python train.py --mlp_ratio=4 --head_dim=32 --patch_size=[4, 4] --positions="learned" --lr=0.0015 --beta1=0.85 --eps=1e-06 --ema_decay=0.995 --steps=11600
Rows from block 2 of a small image flow-matching model, named by matrix and row number. Rows with one number belong to one neuron. Each number is 500 + 25 x the weight over its row's rms, rounded and kept within 0 to 999. All counts start at 0. Numbers have three digits each. After the name is the row's rms in percent of the matrix's.
Before each neuron's rows are labels from the 100 images, of 14848 (inputs lightly noised), where the neuron reaches its largest size: "patch colour" is the nearest of a few named colours to the mean colour under the peak. Only what is clearly more common there than usual is listed. The data: cartoon faces. In brackets: how many of the 100, against the usual share in percent.
# gate: MLP gate (model.blocks.2.mlp.gate.weight, 1536x384), inputs 0-63
# fc1: MLP up (model.blocks.2.mlp.fc1.weight, 1536x384), inputs 0-63
# fc2: MLP down (model.blocks.2.mlp.fc2.weight, 384x1536, transposed), outputs 0-63

patch colour: green (28 vs 4.4)
gate.131 097:547481417511522505412535509489479517526580510559462500534489510511494498544514494516493546480491465503525493528500515484530551519455493487492527489552502502512510504531534511523497495487518502
fc1.131 105:539501545478474492493462493506491511508504529459513517519525518491493465474508535514508483508517522505490471477507509515458438487535506501512482527493477487457495510480527458511493511530469508
fc2.131 102:524489558548507485557483482515517504549536524547534470488494498464492497476497478490504548476507497470521522496483481495527560505540531485503523526503487507488501487537515511500523482518509464

patch colour: brown (46 vs 19.4)
gate.330 088:464438524525529528517498503529516491509510473433485498481504502474457490475503485494486507488486494496524481505522477503472528496470500461455532502503503553472508486535485553506500505461423574
fc1.330 089:516523493485533523498460507502485543484499506508502501511509509477490507516480470511487469464498473466505516518485499486481477513520480512467496518482495529500499529528525514484516491487450531
fc2.330 093:524448529454497512493516471494479491523482496453485509519505495454552520471493496504574532476490530470542522503501501461520494557482489518523489509503547509542487502479493478478520516499509493

patch colour: orange (27 vs 2.8)
gate.442 082:477487487490466468494538534529504484483508503466493499505432526499524480499532505529485533495577498492546506470549506536490511485498532520543522481528522488527533489529520511503519518465461482
fc1.442 091:556549502518498513531530475487541479483486494491568490488465511479482442511477497480477509467541469486466530490547535518502505522480505494498484481504511488509454476442526519475478496460535484
fc2.442 087:520497513504568510500550497502438461510482491516512498526537507503517461492482483466497528530514536520476456472490495547525495520480505525499497433494479537486488513507531490466519482487502523

patch colour: orange (26 vs 2.8)
gate.488 151:489504486525468477511457504483471478473516475488509529508458492485452481555497470546527490470506559536503532494519488502469485460481479530473569430547499436503483495513507540510487493467511561
fc1.488 136:473534491462495503477457475504504472454519543474490524483521482524410442535465469528525495487519574500464530496482503456449467502489509547450506472561470458512451500516519524489481536449533544
fc2.488 134:492560479513491495492475477510487474457532522525470488497454495529539519523503484492497495494546518495533512507485489453507528537468491468486506540474478456487531492470504491521481505469507501

patch colour: blue (30 vs 1.8)
gate.643 091:488567503506504528576564563505551515497482498527503510502492528444503501489525517534466473513489517532490463546522531487476494515501523504490549544491463501469493510480483485515530525497458514
fc1.643 090:497453500456480506534512486498470481517472482469514485495500501511491482470523510516496552508452513492489552493529494496563491531503449488444470478495509481534524497506514482484518535502504532
fc2.643 104:486518476491526484497504476484522527502459487478493534527576498489503478490510482483543509519507530432475480495512534516532518553508518466514481501512543504511553493467536479502507486487515494

patch colour: green (34 vs 4.4)
gate.474 091:529487470494500471462474505513486469530505457493501490484488500479485490515480499470505481500464543505498535502489496522480500456455456492479491441470494476485509512502529492497502492477471543
fc1.474 100:515549489491549508546511492540500549533466486515537479501508496509520484489507521494515478501495511485490486535514524512509488518463478530524526493459506484467480458479504509512477481519513498
fc2.474 098:443454478551506504473516524491498521500490515518501551493465506536498511490515489475501520496446492517538486524498556507495508513509461483482490471498531421472502504516485476570508492505542489

patch colour: grey (69 vs 40.8)
gate.559 081:476489428515493473450448474436446521494483486509503510465497489486438469532494464501511450524510547478551499533504488493486508479482507509479540528486496515514475486479509511527488519489473501
fc1.559 078:486516503523465568491528498486529489486546515475460504509497507538515488519512527497499484488485489474478528515508493503538492496527535484557488493501476494508493576538516467475523499497483522
fc2.559 090:486487551540495517525486497558561512512502510518429535523498494552482502488500509480503457463499477517543498506504504572486466531488485525512528492471531497551476520508491528450474487517507514

patch colour: grey (73 vs 40.8)
gate.503 073:502526509580514519507472469476468466508514503508481508513558508509502460501545539496498495519520504487528544494471512505488518534521505499503521486504460481485516528507488495523497503536496498
fc1.503 083:510491485457465487510519526502512512459486521432501504523423472552471510508504528480513494496486499483423455485399499538556503478488465549507439523517475518476480502496490465500516488502500498
fc2.503 087:525511513500493507524538497542486465508509491479546491505531507451461461538511456520480495495492527513476484504552499490543516512519519469522494485501496549518488508513464509493475495508524491

patch colour: purple (29 vs 4)
gate.129 102:468543557474495511550469490516534492485474517537543507485511468535523497481506486522516445489506513480538531499501491479487466498523522511453514446502530556509522504475452490488510478520469523
fc1.129 114:534498480481495494479518475490518478475519433490497531517487489520480508509529468512472568525523528483486457546467492494536490484512488438528480475539514497525495521504512532552473493483497477
fc2.129 098:487530479480497453483488501495449514485509505519488512496445496472493520549512529490513432496494508472504509494520518494518496499472491501486446520513531474518488491507545452547478507470456485

patch colour: blue (28 vs 1.8)
gate.448 096:535469500507479492514501484487406520498491451494505493523512477490500519495503501484513475519526504515491514495486534530515487537507472515472467509522537527471496516502511477492529487527531476
fc1.448 095:515460510472519527513519469490464510523507503495513514510471456528499490466479453462476479455557495456495540493528532509549497483486457491477466520474502494518509506503522480493515507517508476
fc2.448 098:474488499490533519503469503510538494499509467504509516538567495499452533509484500532458507531507471524508471489535495491476471513525561491501506501494444489493541531526504487529504480492490488

patch colour: grey (72 vs 40.8)
gate.499 072:523497494507417468464485522433500525510539504493511501540504499484512488520503474479569486534505488506520479480531475508478502479520502494546468489548500500499542552534500505473501495516467512
fc1.499 083:489469460530464490450500555511499516484496471505527531541497527485587522498502504541508472477502450524518514464453497530539498461513493458478477535476551536545535510513483494476536521516463452
fc2.499 088:498524508477471491527500490458502532492493515528515511525478490517509489482512549454495460537541502464530489530482501536510551516493548510546540532517526506493516492502533487505452492466463427

patch colour: brown (44 vs 19.4)
gate.105 112:407471492445506476474500495480514497477485513471539484514470516473504497522510525528490492496482488545478467521510491505572513515482475513510449532481486500481504533504494520489508523521474512
fc1.105 113:540495504511461549544533537520545527497488478547509524508525489519520516438495502476520507521501494486482526517465480494474497472491505502466503515516499511504449448478516495514513447486547484
fc2.105 134:551529510507474507549481549462550485507501468487452481482531503471505525481523517484487525516474516529520515482519517498537503504498501510509495527506539489490500533498504475519485496490474510

patch colour: black (32 vs 5.7)
gate.337 095:509515471484515524504492482497490462528480480505490483493459482502522503486470542526488500507537508557424455476508500517495497477495452463487452517472447466516523489518515509550483499470463521
fc1.337 094:521458513511475498493497486516475538505515564556491496520528551488513540511553519517505575492504513543542535532505508524484459527503520491515526507504518493492490480487477491470483530513495472
fc2.337 098:459492445493485524500497496492488532512526480466513509530522469509501528475520478493482468504501514448484471491587526490527504498516522518508467493509499502475480503515486478482494455509482519

patch colour: purple (33 vs 4)
gate.151 093:435519544511507498506520507505477517489477483478482471475500480490484502495471538536494455457514468472499506531465457517496487499507521511516496482482542528501497509490476501470505543501477508
fc1.151 104:542540495490522528501524481493515543555525425517488475505475511482519501540486497533510534496480513449479517442449469550474458507502515514506546505464479479508524477526507486489494469466509534
fc2.151 095:511530494500489467505511506518502510519497514486535498506438513494493527486516503498492460479490553474523502536511490512532498534508442480490493494505537488481462478541543523470515489500516484

patch colour: yellow (25 vs 1.5)
gate.171 129:502488458519497494493449493474554444508501490526535528481477484518493503483466474558530495504520517496498510542492471462517468500491513525536537474459517484508500485444510490530449518500470516
fc1.171 102:521530458454508506514455483469494431542491502532494518491474487465519516508480471544548543487520515532476524506486504474509499519509514503518535494468453487518532477487508491518439515474494493
fc2.171 115:539524434475508483501455546471567491502446493520528490505458513461495483477560531548484477504487527500506491545496501505507532488555477491526493503494450524484494491492511485503494536521510487

patch colour: pink (33 vs 12.1)
gate.9 169:529518499469507520498484481521551519527511515444509520514518513514504475488478531485509488507491486483524404482483492492531535523514526517467489491493480519492511477510467505524517563452495490
fc1.9 121:507515485538516521493497502536429488535495503514497498500465509476538528492499522509480501447495462523455521533530508553475466520516513450490495506522495501510504505479464484490526455529486502
fc2.9 099:477530488523514526501525491436544480510499503491529478495505495536478515489505488520487508474477470487404447509482485460528512482510524508501529486515534510503511459502508522508506557515504493

patch colour: green (30 vs 4.4)
gate.280 101:494496460483516506480488508490514494543488463494500492499531476524470507552523444426514539436527470488511513468492487477485474489508525496528461504510504502507519485445496509509543486487509517
fc1.280 111:539476471446549491508483514535504497482474481517490486494488483539532518507499507461521519446501484518508524537484476455485502492512488538469495470495511499486518480477485537514538523513485494
fc2.280 108:515531452477503538459463535469480504451491522516502499479562525501542492522483471458490460532474496507481535476495521499497533490510504496507555498509488499495504475459509463471551502510500460

patch colour: brown (43 vs 19.4)
gate.87 096:521434506522476450487500525459500452493481544496498494480513494466538473510478508522489507505478506539539522493498508521461521487481525535505524541481498492541429495493512543511517486527495502
fc1.87 106:504445476550505521514506502491510494531482537496485486506534532501498499512464508516470547481493493538511524487512522490479473509511516492467492534501491499518442502516542512509520465500537504
fc2.87 110:537479524543492527499507491496515575520488512485492498489509491508498442516501502509527492470545517448577495568507519472559495517511505480502523497495495500491550494526536474508526502515505492

patch colour: pink (32 vs 12.1)
gate.459 094:504514502533463487493503524517486463519511485476518516514566494519496485487514546464519442534524483545506472497542525457477493517487470473516542524507510485483500498510606508505516463512485503
fc1.459 099:463519484500510530526516501480502530509510448436461528505524498511496535501497528512538518490517470490581468469523480506534536515495468531526475484503530492500523478515530539508485531475517500
fc2.459 101:497548467529487537501526465511520500472514538499549504505503478499498467481538490512497524472509536458522457539540491493517483549514499516517457497469501491485450519491506500522528429521532503

patch colour: brown (52 vs 19.4)
gate.8 101:465493447509451506535534496484506512505490482497506555527563540543440476481505501507491474498488486488480505497474493484515510481433554476511517488519501461501460493484522512499508505505512492
fc1.8 101:478503466529495519514546489483509510496485533527451571511501518516491488508486494551480475524506512504479505451523510535516522473474489531487543521524476483535480482495471484511495511490507491
fc2.8 091:470497476488516527529543488472521533502487513470474437490542455464558503488484501496529510503536495449523474512479484479506469484489512514494477536457499464487508518488484500487495460530535511

patch colour: black (42 vs 5.7)
gate.192 203:478497495488473465505515472533489500531476489476558498497486467428473518521491479497487483487480529526500532517489541489503523514451451534494492509475527488474519451493503531479472516514526506
fc1.192 129:478511496514532524497494510491542480480479536488486501511513527518518505484516506495505510508551491453496483507508468533505485497517534496494498487510485544507486521511506482520507479488472500
fc2.192 149:517516503533515552486490444528445472452499497509475505535506486457501543462501508515502481516472528506506537498481448544531531492538455474497492506522489475521538515495513497487497536484533492

patch colour: black (41 vs 5.7)
gate.386 094:539513515539526514485495488479487538539495434474505496515512510491487477511562498524501444468507465472531508489507510483514510517513534561526493479499546468533460506488505508487457516512491500
fc1.386 104:481512513497474521498498469492506501529501535518490481500531471519509484490532466516519484486483513481466501504521496532508513554484512484519390517502495515491467502502452492470482504483496516
fc2.386 103:530528493482517457494518491482493512530494488536517467470511497545510496479479493509492475542502483484483507543505487525485491501530520482514452532510516523542507497556525495579466509507548505

patch colour: pink (30 vs 12.1)
gate.61 090:547505509459530482510487527511494542507489487494524477488458514501506511475506505448462495517470489444513460479464489551530481497493470523491510489497501512489515483519490521492505522486495520
fc1.61 095:503491495503512483492504512492542514491467467488505519475496502451503495511484479465516481491492507480502528491486477418493507460494535506514497518525503503501470462467486476489510533498509485
fc2.61 093:484476478499477483524503540535460496490499545518513496560501504549469469498504538474525534494519488482496484498489504550486467444486499523507485471484455492476542491518556482562519498524451507

patch colour: grey (71 vs 40.8)
gate.592 115:465494499499473498521522537529472509530496531549531482532471472457479490489481491474457520522561525509527532490479504526527441504481467453478520490457498532542541498500539497516483513524509513
fc1.592 123:512452491511507475502502499502466453479491494527498510448480463448512486528488470532486512478484512482475530473448473503534486470493490524512508480511491524522493477518489545567477451492504491
fc2.592 118:534493456536514482517543470508500486509522531485479528511481502482507473527540497508514488451459520496478473483534486526502514507511464506490522443525513552481504463522496472493443529497498489

patch colour: grey (76 vs 40.8)
gate.149 108:522483472495524474469501503530540480521501519521511537487504472469477525475467516494462460523518499476520524507537493523487516497488478539468537500496464509479492496487509523563484518482529523
fc1.149 119:504477515498500515525533520486488534513514506467501521507480492525491495496501474523509475526491560545474520516477495533488496463511527503461495530508504526512502503478536544508520442496487535
fc2.149 110:489448487479476467489516498502472479494485533520497496462546508527489536492541459498460519507483533547479484478471492541529502527540549521498497467479533510484478505505505493497513475503488490

patch colour: green (40 vs 4.4)
gate.153 087:476517471493507502523532487501481523528503533525478515512519536485485481546492497462475474502486463474483587501523494486537490544499502544512502520509520484485499492489516521445502562495493480
fc1.153 094:521514499502532489492472518518494514511526499517465480496532485513491524485518528495497534513521538480522439514467520506486481490523481504510504510480499499544514503510537491509474494515489492
fc2.153 102:494554501546490557483501449477526509532474459497489515497523493479532496526494475504483530517521453470502529503517508484505492500491502485515539479516516477480525497520490491459508510484487472

patch colour: green (54 vs 4.4)
gate.641 092:507506412474504430533566509504509472500545503489524522486472481496552507506483484510505458538455545474467498504495472513474464486499496528521523513475501494542513503484499489468539480479477495
fc1.641 122:458469443447495464532509488509503480481514440534523534458529472506539544492504493510526504498466482496498533493496495529494487509471502525566493478454464478526503444468516496513508536487508502
fc2.641 113:483499480526516491509526529479499476514506523541480464472482494472449516502515492534520527494457526514543500528510535497535523476539478511513507519535486515488504474489520540484549472479478511

patch colour: black (26 vs 5.7)
gate.46 116:488473479496460502526518514513471484568447498504470508484487459505462538515537484463495523449518511427499520475487523527506513534478452518484513481552534500486500479486489527537548491475442490
fc1.46 120:512484501517494483539528469503519507509438487498464511487465478511505502509521507541518487485506496514488507507487488483548507480492452505474512425504510525511536492520441489464510560519430520
fc2.46 119:511536470504549544492528551524488469472504505543442525515488515525502503528439529451506484533506517516506535493493504510499518505495479473505531478464485479524516461486471484517538498457531517

patch colour: white (26 vs 3.3)
gate.304 084:488501515486530492499526506475535510424488459493496495481528509520501499475493483467506456503496512545512462508507489480447511464484516513478547527490480470484496474495449495487519508499501501
fc1.304 107:523479483520534524518526525496503495491498535545496492506431509505471538497513517502474526481439552468547542484509528493505480553481514482467540498473510513496467475501491565516493541506520523
fc2.304 094:527505497520488499486516522471533523512487491448474484528486503507520511498497490464522508468517528489479484506515505482486487518468555484473435476486491499487463480490493494506526515496469504

patch colour: brown (43 vs 19.4)
gate.582 097:472526506484532535554567495510566450496443489557534525488533523436511550472533484454522494536485507511517532520499472496518495491494517494475511497501506531502507483502500497501479515492506477
fc1.582 096:482441522510429512477499517491433528498532430496455484483522507498515549529492493527536506499490487476526467519477504511502499488510503487500460528508478510518535525523496510495507468522484512
fc2.582 097:474588501485503514464473484462481514487504481454512549495456510526493513507525488511514494503498505445507496522496477479488499442479471486525449526517563462489504543482528494534500512499474468

patch colour: orange (26 vs 2.8)
gate.622 094:518486489517543523518524499509480505497509480584486499502499523512489468500535549538506478491532468527528540516488476510476481496510490485489474542499485529445494509517508502488503464491501484
fc1.622 087:495523489482513498465491498484525490496502485526508508473469501499518512496533500465502538514486494507516513484404495421502459506511468473431478513502481549497502500483470509498539545521519507
fc2.622 093:487488493484477554534496487479510504484511502503521521517551485517502501518489524504475496516565470502498499526501466481473445529497495506508473500469472517533504486506522489480491495489517504

patch colour: pink (31 vs 12.1)
gate.686 086:500485499370473505521505533528500547488509570504541501562520533504497512466519506490486498508476505455479494526468532532516480531479511503558484502515513527479492573468477473487468540518532484
fc1.686 104:493506518520499519504527531518508518450493496516507491560515491462472508515546527492466473483512486489507476502527494500502470553513503434492529484475519498476496511487533503504507509548512497
fc2.686 092:500451470515492501484492513467491480437469497516512473493462504502524569504534515466462527518480484484494537513484466477476484502524523504474536537498490462503470474501508481502515509503513498

patch colour: red (29 vs 1.1)
gate.345 082:486453515529444459472479502506569499491538473452532509518547505479507525472497501516516482525505512519536511507493483467491517504487530490496468494546496503488530547483509485496520517515515505
fc1.345 092:493534539506493530517484491478511477534500534505491486481497473536490486498485522502513455496522450492467526490547485506494476509475486464612439528501543489496503520524552466495502500518501462
fc2.345 079:510500497453518514513503478511496512467508491486471495524549525438508455471497507497513502501517526515501453525464495511543489529508508474436471467515519480509506501501487521534473529464462512

patch colour: green (43 vs 4.4)
gate.367 076:510471476404504500490466516445531492572492495502498534514496477503499533482554488476522489485495479522501508472502535476466530454465481527466530507470537491490549539498471527543504499481488536
fc1.367 106:495529520460498502523532466466524493472526537458543499494510514487505545524480542514560450542513539548533511495530517513504510501535481470472534529507467511486546477505479514543487475484487501
fc2.367 095:501499514589490453493534454502578465507512476527523510518462502460471507495541509516456515493494507514493472498538505507497532549505490525521504487481526531459531495488468508521493484503486513

patch colour: blue (32 vs 1.8)
gate.48 093:516534504464410487516536514460459462506523503512517544498501534510478529500477479572513506516473540480531520495506514482515475502512534491472489521486491453503476493488507468534493513456561438
fc1.48 101:489513511508512499461481499510519544505490485472509497489506486542524483495511503488455464518467456498502497520431495493476477496517489499517527512522465512480464509569478476444512476545497555
fc2.48 106:521506488482471509465490500527520515503468527523551559491514475508499555507432471479490521525482516501517480502487501492506510512474491506502480496467526572537476497452496498508497513538535451

patch colour: yellow (40 vs 1.5)
gate.371 092:496474491487531467502514548495493517490478456524534500503502473474520489493498484515492480501495509467478516516521476490482526451478470524522508471466520479480483459482480509483493462486536504
fc1.371 107:512478464469509518489545481466489446510551469536478579513446512480515514487515479477513528501487518463492490502530506527454507514473526528470544533496474543531491523519493521527470542477549493
fc2.371 102:504534497471481471500546510517461529491463522480466491470496488472534511498541505496451468540503524509498483455507493541501488516473533486491473508492549515500490509507488552492523501474533498

patch colour: orange (25 vs 2.8)
gate.364 103:523540489495517512466473484506568514526505510489506508509515496518525474511525476538507476498471473496565533467502472514495452505529495521523516512486508495535538454524522494545489495500539503
fc1.364 111:548511472424516483471484493492551512466473503482538500465540482453541471514536516520538481547467475511528520483510491534463518483511523554486525487507473484489539471536521471510486478495506468
fc2.364 103:514526475502497502476487492486556526500491502475521510504537473542475550532492468555509501521476510509472547481485493450482496498526553464497494505517477486514509470541485494494494505501510509

patch colour: brown (55 vs 19.4)
gate.639 089:482478496472513530499493448483481470548490526490523525494444477482482499485523483493484512486496488481479463513466496472519535525522474496519512479486514510525520513500479522531512455443489513
fc1.639 091:522510500487520508506492465493509495495495520448476489438502483580480475517457490475492439481480507477478505474522490541507520513501491494522456523496502479494494535483471520525492513465510554
fc2.639 102:563514548507495503503532485558480534500491499465521494492452507431484514523505502521522464520513488487517490494479531496478481509498511507497487515470498487539475435511484470500483484490515523

patch colour: pink (31 vs 12.1)
gate.648 088:527524472471535528542490538511484501487504473510486516504521475510484567506499500456487551489512480465487433475489517510489490465501501504517496488536479514511502495495488531496508518506501490
fc1.648 099:530532494565517452500491541472462509499503493559491524498484486461515528477467495533498475500519497521462503494535522527488491485502447498493497484511490455530454470512474504504489514521520498
fc2.648 086:517556514475476526499510478532524493485498474518467477508583489531520475493538480483492505483500459494496484512445485517534509504513542484516514480499488441462543486530542518496491495514476493

patch colour: orange (25 vs 2.8)
gate.300 109:508482497484498473505496498463559478454494508555512470517557491530503484502541493527535443519447545538559518447470516503489500514475519502459454528504509512494524479471476508485478537489526471
fc1.300 113:481499519541493460466484521539490489475481501493483524497510485475478518509519475499493487525456507483542517513464502496518512508507460492531526530511455516491501528515559503542502514493475519
fc2.300 103:495538528504502451499514505529436509472494473526456451514447540469510528484497540503488462491553490507537484505502482464455483504476428487546462509507516489504488473511549512558509498468520515

patch colour: red (55 vs 1.1)
gate.15 097:490485518537553485493479504528515479487526500477493486453497486516547455503491516500527446505493530518480418505474481534507515483485477511477535513436526495466473481498485505488530480487500485
fc1.15 099:479516520508558502497496492505571531513493492471504503474451492454522453499483534516480510505551532516524467499445522451466484524500504487472526510482517542474528502508521468510482501501538480
fc2.15 098:521483491492477534497475483508536485481462500534510466523468505473510489506487502530482503523482524511483458493410479488511510467484495481477530545516459507500500549498466517536492471501463525

patch colour: blue (26 vs 1.8)
gate.647 098:517484511441487480514538488469515553484496477483555502492505516504452491493478532457495489550481502509444526504515506500492513505479466502491493554471450485505487460497515502532485399507525466
fc1.647 080:526501504429464478490516483572492518452495551524509480514579517503476486516492505462490489518475483478505533516500469535500518530502510469537448523516477494495490480475501501440508472544516477
fc2.647 084:485488510425491511489508507511467532484481499485487459533441484507486528488457533503509503483492450481499477485500505523491516496505538468481463467498455500514456502518491506496500586500539499

patch colour: yellow (39 vs 1.5)
gate.392 089:512533513479493490498522522507490485509509509502524519502490507502470473481504459523484493507519491458499511455498473503527478500476492556488501516533532495512519498507570490488479539507494482
fc1.392 106:479532523490515526475501481471521476523513479532512526515490478480481528477549516518527490532530512487553559477498471506517496460507473498465472508479491547532529513518569501474502519501488440
fc2.392 105:537515533540521542486521479492482505492495495485478448492494490467536523512527515506409473529511518498457507504512477495493521505510486460479482487480503519477517499494464496421530546480469526

patch colour: grey (83 vs 40.8)
gate.276 101:473520541528509520494526510511525534509471460538503493441544521533528436503536568531511465479503499515536535486484475488501504499513524503488467487479503509495521463479481488509497510485475467
fc1.276 102:539593518517511474498486473539490495521520496423508462512481519518460510473492530465502488493489493533535501511483519567531527497531532501540486540513450494499501509516541480503520543523523523
fc2.276 109:476534500483469446487523505476465534498498491489511493497477473470476509471503485511503514503483497540500486510528509481535533511512486532516494479517506509504504498521520539496479539504487529

patch colour: brown (46 vs 19.4)
gate.309 121:498504456495470506556499498494551539507502471505525525470533486548491490469507504449486492491521487487516499502505497493510499499486545502476554473442526487495482479443513486478480501522511484
fc1.309 102:494503524491502518500494503502507503504538518426526495514486508485489461495502497498489526438541487473494475452476519464479494504500568482483451514534476533476499526493551493507476571483511470
fc2.309 111:483531513490462489487536434498448518508483471461518542499495522526495522557490474524467489496518494503529530495498501520476505553490446492501487466482495512463500479511536476524501562483512511

patch colour: black (40 vs 5.7)
gate.517 114:515469501459499485491448502502526449465491558530545553469519486488498508462490461470486458517495487479517495531480544524508559476501458469519559516525436487495523494511442526561491471505495500
fc1.517 101:502503547518506540510499502519476516543536438469527505466507511508492487496442598490478526483506448539549460513562440463479524483513555512529542476546526518489486518508561489525491541511487490
fc2.517 098:529517509481510545495524497532526568505483436509496466490445488479506521487488488512503502490488508461535541538536505495513509480495565479477553487496470501489494494548425521518510523500515487

patch colour: black (26 vs 5.7)
gate.628 095:515567496463505510510504512519488488477510505477508492523525503472487519497464509485481479492495496529491461516571521513492534490466516492511452489527535463485523508486515495529511474475510504
fc1.628 101:499493490522523513521473485539488452523511499494483503468505504525529499501577531479520510495524505490529499484526485545472530493524493505481504496511517478496495498490469514511486496456492475
fc2.628 102:534482538504523515502506523517473471517515520484514475487508503490505513507547477496443469531465522533510468463520489493491470466517494519508540491540538534484492529457515503526472500519491512

patch colour: brown (41 vs 19.4)
gate.29 116:505506525517465456553489436513449523512518516489510436470476444504455487545472476484508533507523465502524503531519498496504514529477464526512481488504510480543514524556511462501462472498519470
fc1.29 107:496510490521489533499512528513529527493520538510501517506501533498502522477480487464474481501500520492482483514491505519518501531524507434580514538482489483504470537489504486511467482522476499
fc2.29 107:468493512505457478467496568495545529548486501525501467469500416495490511459468505501502537509480545485507499499497498491504554508515523517507481490518518480552497490474514484501506508492518478

patch colour: grey (73 vs 40.8)
gate.88 086:500479505527486544492483519500487505497467458533485497533510483496496459511517539518489521497491523510495479497540484495494475480479485523486556517444530451492478487481496539500495495486532496
fc1.88 103:508441503550508498501490490550511436488477463492536497501481458476476534491511463528492546494522491494469489469532504516492576511499494525487533516499481522538485480498518473559485511514538479
fc2.88 091:511502497490526511488471513498490436540495504481528531533542497505483481485513498471492479529491474542524541480470497501519531500502513477537501495477460500500505523486486477457473492494490471

patch colour: white (25 vs 3.3)
gate.237 134:468530490455513524553488482502460469491526522499488525484496507477495435493538509498514505477524496476547469502447508487494508503480479493552519467475506501459502506495490528526484519467481444
fc1.237 126:485556483521522487508516495465480488444512482472481485543487515468520478489524491518512514518520497531512496493450519485495468495509510491521548498515510497463502517500498534474509551494479493
fc2.237 125:511473541511475545515497500547472489481528495560496498514483478441520498507490534512470494519518475468502456530473524437588503485491476489541470474486515502531484514534484543482491515509457500

patch colour: blue (27 vs 1.8)
gate.142 095:551537528481536502531487499493520477491505491533496435530502513516534455511482488511509507515533448475455509496496525480521499483474512527468540503479470474497468523474493524490502539517420503
fc1.142 097:540471529492533485539470513469506461467513481465475472520473506489551493476489504561507480562517487523524486498429493545525520502496528535508520517492460485524511526509524521480517505499457447
fc2.142 098:532523515506519546500470436507523476502488480517493505517478459528485464494492500505442501499484436494492462529532471503506462475486521476481470497495468473483506542476465493472528489506535459

patch colour: green (25 vs 4.4)
gate.352 080:510477516494451515489493524501521523522512504490537497500514533520464426512472499484481527494572499473513523534553510521524519486525520498500527491502511515491497550448496462518496510547530497
fc1.352 088:523491532513500492513481497507536503499511504494495495461481492513550497482498524535528488490547496495455563520531521491473560498485489496538473467506492511505566498510507508491513539519468570
fc2.352 091:535524515486518505514513472529459537533525523494523470472512488480555503514487486505511513529536476491484464477530526499510497533506512496474483501503450504512551481489543496527454467477531526

patch colour: grey (71 vs 40.8)
gate.749 080:497482487498502494479438489480517545469530530483484550484517528462552474524498531509502512503496532505460540518545512462525529494507512529495475512527544530545514485507497500475463553511465509
fc1.749 085:515449495502456526492514503456517506503499436465483484513521492493537479513487508517496544516486494514490496542493528474470490473513510476542533506529470482518489542494515468520489471507486509
fc2.749 078:525522512516518520502546536551461504493519527496515511523456529560540485474491508501518499532474509475483531513510529519500507484540490500537460515492528444510493492484501524587496501495511519

patch colour: grey (77 vs 40.8)
gate.96 090:511523491459480499508519543508501495529434521516511493478477482499470505473512463465484530519468500505555491471493489475501465479464499459490533492481508491516458517486507525513476486494570527
fc1.96 081:501480515499424530470483505473534487501548468466488540525497541545525462524507501501499503516516479459463520531498531492519513515551508469455464541544501503492539547524542488470503488500473517
fc2.96 085:519482498468485512466493491510520493541461521503506477514545502539467518533507505551524526479500461517517446511472464490467489473481504536508500486470506514514471524529487477485508470458485467

patch colour: blue (40 vs 1.8)
gate.320 103:519546495547526476490502497478522477466508529521506550493498476499517504487517482490493450481489526491476419497472533506532527489470463497501519506514493485491497476499515533524504527529554493
fc1.320 115:502527514548526504536503485477519505485493551480508488479507475494506460491498529507525457502521486523469515495449508500477516519509508508508484524504507515537498512511501505511521487529425472
fc2.320 113:506512499510499488508476455452509483486490448503505494507463490459452506502522518491489505533505504512534478501496431461462483469510505457502532561528456505489509538508490468475539470541487482